A small spectrogram VAE, trained from scratch.
Model: encoder arch swin, encoder activation gelu, encoder moe top_k, encoder widths [80, 160], decoder activation silu, decoder widths [64, 64, 128, 256].
Data: trained on songs of 200 made-up bird species, synthesised, often over outdoor noise, 39062 training examples, 24.2 epochs.
Rows from block 5 of the encoder of a small spectrogram VAE, named by matrix and row number. Rows with one number within an expert belong to one neuron, the router's apart. Each number is 500 + 40 x the weight over its row's rms, rounded and kept within 0 to 999. All counts start at 0. Numbers have three digits each.
Before each expert's rows are labels from the 100 clips, of 14976, where the router gives the expert most weight on average: "responds to" is what is common among them. Only what is clearly more common there than usual is listed. The data: songs of 200 made-up bird species, synthesised, often over outdoor noise.
# router: router (encoder.blocks.5.mlp.router.weight, 16x160), inputs 0-53
# up: expert up (encoder.blocks.5.mlp.up, 16x80x160), inputs 0-53
# down: expert down (encoder.blocks.5.mlp.down, 16x160x80, transposed), outputs 0-53

# expert 2
responds to: first syllable: downsweep
router.2:506539515537392497507552422488597537516507465488607490458475536515478530426575466526473532556532509457480498507425489490412451540532484519490494500501447481503430
up.0:494501503479473506498508430538515443454499563492526502398588480448497496555540497438542506512592513455558492543489516518496522528553464505456449506501550556421432
down.0:533505536527505483481506515563492546485457464469460499543506448490454477486547572467525455524580549493511541431533474604491525486453521463480481527474509466463524
up.1:452493584442500513551441523507459598487497493501501518451398538517509526490507491551520563516459543500421511523457501365500486496498487492541510476490551521459557
down.1:509482531489540510570437577541506587538471558481539523500511462503493531494489497433459475556433491481439525501457532470506505498536584527456474454500452491517538
up.2:531485472511457522524448512502453514488485494501399512495502492491506500485520548445611553463525501559491527474577453492478526487511495475593475533479555499391520
down.2:552524546566507478448494460559532511525535477450455460484508533413453506485582512459459493554521552474478514510519443542471474510519569445493550475479472531514458
up.3:469538506471410451515519460473496419526498510489536462417587509519477507586484511451496500478520478500494493543459528458513529535526464531537434473555556575433441
down.3:518520511527487502460590495566570559450498432457528487465484452540469476517536585487500470512579560458496523471480468558403501508487563473475552503487514460580494
up.4:546512472484528488548509484456459457517491523494386490503501555511486494501558508512522446473523562529494563497540481505488552531482557541582497473513531442457497
down.4:516528519564473468447512474551542536468461504458539480508532471491490478478544513433448481516556550409494511487520556577425513554475563451447544488490472459519476
up.5:502478543486534520438569481529487491509540538481503528431479567540501485579547445578451542520503566486474451544496497428497461451566515531487553493457546492476484
down.5:553500482486444494488512538550527566513458540475588520518520484537489507482495558487471448550497495415449523473489577536551520482528600483419482475493450443516529
up.6:509520487481501477506448492456467520473514524505446483437468497589501528521490494468529581419504502564505500495556481480462505565461543467575534502534483508451546
down.6:479518514554528491524464580515538586494504489504470511527450503497492456455517502504462466537461570488486503503504497502435477551503555414500574460495387546450553
up.7:449500515505404507494523512484503508522479530498532491421588458528482508626443510438444552462465473510518454559464539452460481519507462484500477551517481561531508
down.7:571508447502520494432540471554488483413494465463559511524426477501468496472508593514489444539551488423527535482452541561547515415474499481419520519468479475543489
up.8:450473468489483524480545512501518420504489533537537531422476510488543509541473491539463527516474485527489452568480507434519434478512473550530469461479561482524426
down.8:513512529533516486436547504547533550476449485476633486426504506456473557527507541514473493508526508458483494510458520519494437479526551499478519490476483497568453
up.9:507527533507598465463463513475426420523542537487483460500477530442495450505506455515509484508542494508495443510468451535549495447503502467485489506483457561448475
down.9:546536488496439463450498500520463499533450560490502455544512423508464552427499588546539440493498475483474535503568497449559512454494519492467465467504476442475553
up.10:468530442493478475587497547483524453477500463479524474490550439526473466550442499431473447428560468494574467458462498514443560550491448568530462530533516506459479
down.10:523533455463499477454606490567570433452536446461609477461510450509451460480539543488459451491573421372569486515479559542534532484525508540402502500497465505532506
up.11:523494544497546510491470440495427456524514553507511511481600481452512469583526478425459426484542454478565484558458534559458526513514498559451488472500478546485472
down.11:496496493496538504518490558504514489493474502495469496592470448455467473412529498473454407557548514501520530430507483542538573539471521464487518507485451490446526

# expert 10
responds to: click
router.10:476515455423514488472513512547468498529533481470464505485476489543471545501438465571573553458502521560501408498501556472538474479500411468489490580462528521469538
up.0:456511499484497492532441523499493556485509458491495493597478469482489485479498487504578517534507616532440518417513492420518517502507461443513448533513578499485576
down.0:528488513492517505487468598541500531486508566462541503532515503480471528475482509503529458556432514468472523493428507517590482495549550467480457456475520488525566
up.1:477500553470570496501471431503482499403526422504476501384443545564504472512534460451533500460544580484509506479526536512496567495533500480509595500499498523467449
down.1:514495561494525519504504508530442533554511554483553507486494521462494522521524485466499489507492478453448471579503570466604465455559558473444510443488436534500559
up.2:489484536489614497458478480489436534536548533498475502471492494535501518591471428492488492461461513516491502583520539469511519457448525509513520503480462482543524
down.2:519445549516549519494478530582504551522532517460537543513508481530456570539503443479449498504459520477462508534458494514485464493545533491463535521465461495523530
up.3:484507515474550496490484504522513516491569512472486508502524480489472492555510433531541506504555527483522496509538518455522529450510446521473436525498542506518526
down.3:532480541481583498494441523577480590487551523449524535519512503519457538529507416537552440524480546461472533505452542536516513482489570476485500475471482487525566
up.4:511515488482502502564455449468494503412493468531474505450404584555513468471543495517505546487503610530458545448529470460488530495510557471584548484521516497466482
down.4:517517551502463516498503457543516479487502489468536494479515575448469473471582481493567467583537543424412523499499469485574487441611547480456521447483535508517479
up.5:477540464507531468451517534491521511491524508461510471514566469497435469533466474474517478438536490466563450529517532505553503459505465518476460539506484526545555
down.5:547500541493566518440450445540449537484522455493494483462499514535509547504496452535558525457535535500448544489477526564449465479472543449532534512517511460502431
up.6:469503465509456484482519502545498483516563462467558493435563502470473461524490447508511535468522443422563436537465553500562482499510426503438475521500463604513498
down.6:557507484559565503394504508564525557457496449495462502515490479593497519475473536531514503447546528508478545488523499575473494462474515420534572532449470471519531
up.7:507505502488610505453507455485461514546516510512468492419504500533503490576495488529481487455482526518516502604525516495485514443438506519519504514480456470579461
down.7:538466529466558513501494489545455546517511530468495532472517517527462576532519461527494540486485492482506502527473487534451427503533543529499496515491497484442516
up.8:462527473562511479438554552475490477499484494495476481466516528470489462545472513539435542490451551498563444533445465505457452624516501464522518529522467567489479
down.8:560510508575540495392527515554478552425503488493449490527468566491500492436513551538509510514537592518463536467452446563507447456487562385528575531488498442472496
up.9:481516478487546491489529470491471498523532479472498494451540495519480486575509459529547529448561494488540492570520524474517513456481448576486434532498537480554473
down.9:525475534462592527465453471545433564474550490473512521462527511558488527519506415528550499475532544445459528500476503554478494470473541467507518502511503484486524
up.10:478505489508491487445552521535474465533563484474556489436548532464467503566472467547456530485478476428567430578452554485543473535484445474438516522490434600500470
down.10:542495469545555505421533486559543514400492452481480485500478527564485487437527533534490483466593530491517569431465466590467491479491531426543563537482490464483469
up.11:457489506455475513601485483519505556492513396480540519472449518485506510445505465502593545526502548500471503459496491447496510527573466460540477503472553567443499
down.11:532500510529533515492486561545518577433501545466532513518451555545476524463513498490469447562487571454443524450464488503531492500536605472499563446479482458525567

# expert 7
responds to: steady whistle; first syllable: steady whistle; buzz; first syllable: buzz
router.7:520526465527589468487561505537530514481517430433555491442466523466428504495471526529502483522533525410528457470458551528501461488498499497424478557480458473529476
up.0:439479440548416538497539562479504482457483498523475530491548455573534458515469492472483531468486535545533491459527461528431528560450460551544493551488617465539515
down.0:520516488504543473465534409506564440466488463496561501407517545585482486503546523507491520468557482450495521577511447510499432498588555536477564472469463513535443
up.1:502489494468466504531478526508442503531528594466498499488498473496483565541481456492503468516465410545476508509560501451505517491509465598505391456470570461525573
down.1:463502562471533489574455463556558494545508472479559482517500466516468496527525490437514447514499458444459481532515531466488506507541583555418554464506476533533474
up.2:520484500440513524510458458510480481486540433507456527427451522537503508468525432445622530479515523516479553563632477470549541453522484463537501499483530530511479
down.2:497500551431525491576425495526498527576512486488571500538524508441486540478534483448553452554551460508432513480577573485568553495527571518474472447494498452459484
up.3:505571555499525440537459471465389486461515514460436449460498592512450539488490502550515467504479547493498591477415472445494546545494497499562505456563475491535465
down.3:541506484574525502445547485519493489426479501496462496545453559538503460438568591489468439538533589493477520510511446588472487478515592426495621486482469473482549
up.4:548506473466511490528540459521499454509553502503493489470467496485492545443522461520523528453510455489548455555511528518590526494465534479485515481497423536463487
down.4:495488512546439501522618486525568500492500553465520514517559503531458532539539492495451484552499502495507452515521455544470478529540558563482532535471529492466580
up.5:517554516545507454463508514463423554523499488449448453443487577567463561535476519541481551473462548495496490559436470447520462499488492452545548539547450503502526
down.5:502500515606500516444545484540497565418471457473464511514490511576511488468488564471531508523518588499472542530489442546465475492471494385506560580448486503583532
up.6:506447436520509532484510490549463551516538541517514527450463570492516543467469487528485534515417473467544471560446486499513492510523493450467538487454366571467559
down.6:514524481529518492433519497538515558488541473450524466583462459506465485480504489489512485517529541494464537477519548592487494433442567356485557545458496465560535
up.7:493502490515536483480480552487472514576538599481511497544541495493485504540460479497426532491407418486526451543474516466499432495536507528480499505499447521511566
down.7:515507469450533512488488488541530559535533428513570509540489452534469535429479513438529483513499489462445513532565549482544476454549541439458539502464439454566525
up.8:537558480446465452487489433473454481544491484474474442476532511519470566523496520566604549478535475544499568524505528461532503481476457501545420530551552459456462
down.8:498485531506465534468571434529465552467461525503491535496487537502546573508521562495525519522523475479482508538465495505565451438525459453475491537445505523474485
up.9:536496517472515518532413481513452448507548473500422507484490515497518485429544434416582474488509543496521564522617461545532563472510508449517515489469497580494510
down.9:496498546453534496568428515539433503605547514473522497552547459453439534462519447449485427538498445505464505515544564539526548508519591497454499467490461474467566
up.10:466517479454499490505523461499467505437539502486526480369427525592475605501456471529534520473530514486526483586417561418552540474500504445498557532519413514491497
down.10:479503584456498513569431510508465591462483434499535515533473555552491506467526558441516465509513605466398567517499525501479464486554578427508565475518474581503519
up.11:478507534465500485558386555468462554575523550495519496554511436494488503562459478440484504470420428511484491536508555446483513514489467520491453502523463517530579
down.11:509478520430510512549406526541518554574539479495558513561496452494505521469473473434570483478458444508452523546525545480512516479511478487457458516483444495572520

# expert 8
responds to: steady whistle; first syllable: steady whistle
router.8:528521515547495475457542499540585534508471484460536473474514508465452525450540488521548515548523485447493489548425491550526444532525507466432454542517423517511483
up.0:536495497550425530463484424504443475526477511539448511485539533495527509497485521520525539480473462519487569520510444500486490499423436515536451486489554467548476
down.0:553519515603498496376566414512469456500501547515477502514554528424495480517542541546506501513556481506516487488521485543500491412473508457473476530485514504520424
up.1:504552531472449450549500491427449508549465556471459444467548557534463545552513545557538526500472511564502570552468489414497480514474523543580412457568542499480485
down.1:519484571531499521481499475556489487584497551472516506520583498396486521484526524506533520564526494495492539510460467522514513498519505463469423515439567490495409
up.2:514510573436478483576432469454415542557485479504502493442533507535491551582503519504603489491507490501450536506527574412561579472449489505539452444516569501539449
down.2:526492563486532518463410457538495517542520475493519504525475482479487510499515482446547498527510495508426593488523535499519521407480533438489488484481509483592412
up.3:432476520552485536423477511500489538426490445536501529430488501567533537544440486457542571463503529551479451524521533466509465490495452435517505515471479498550487
down.3:585533473514473469466540491495496505493512520477479483517479548529467461441506509498466490474522537493475475562534512519525474421526634448494585452516380490504519
up.4:451530547549435485575477575447509493497464578495471482519545457483481469554494531433440460473528448542533503531464460497451535590480510561542480445529455547476490
down.4:533501517555538494498522555510511514600475586467531505534603465390462480515527550480464461522491466454547449453482536562487485524497556506443489525496460531494539
up.5:515523611455479487608371462455396536529481512494462482459512551514479560542487515485597490511508533514435576468486532428491590524453501499577456452533529503466464
down.5:493503598493531505512408504527494577525487460478500513536483515460486498489508511528569535577478567502459588442458485488481474479469524378487507481471514523546445
up.6:483488576536540506445452454533517546518517551502410509510501489502502525532499473433568537531505557616437549573612456487504469482513527499520496536462523485562477
down.6:520516436488481476419601461523508424423491518483477468527481528598535480485538529580508472488497540444517538515498472531508455458519543470485569453481465513476561
up.7:442495503468450510605538478477575451479454496515521510403495500529514476542494511513503511491521477547479499514512460429431551587526495612551490431505531505501427
down.7:478526537497451485489573494511574510478459495446482509435574489452451503506546518506497478545551486489531482474522467488498518499574500601496481447488580483445472
up.8:499466531528483538481434434518472509486509500519439529548480559476504524509501485633540499541444519549447582468569485433519537462455479473514464457421534460541527
down.8:516534515557460484335561395546525450510536500459473470535553493425476481499570507469518499544568510489477498535515464535559439433519477461458490499486557505493448
up.9:532527462479446489552511469440444496479456527517474476408543542497515495484539541570512492517505540518536597483448459439450512554484514560574436448556509491459493
down.9:550506570556504504525525461537493469560507530479502496463567555430466508461533536543553503562534497469487498487521440485524508512531537481487430465464564475460400
up.10:451505515530466495589483583466495490503452578526485499517538454516493465558466536419425453457525429557550499520480460513429529600460491569540471486504468524488486
down.10:500506495537534492504525533513541521610458565475496489559579465426456487501527551497439459512494478463542475438500519547447492511506524516462488529507463511496579
up.11:427475603491502516527457565473426559554477582510461527517522509461519552542475517537495471542417527515494531484402482467497504541502463476516442487483547511461483
down.11:492510555548541505510461528534534562527511578446534504551548513467465465480540501470453467557499545470462492474469509520492485502559598486422521469473490496496544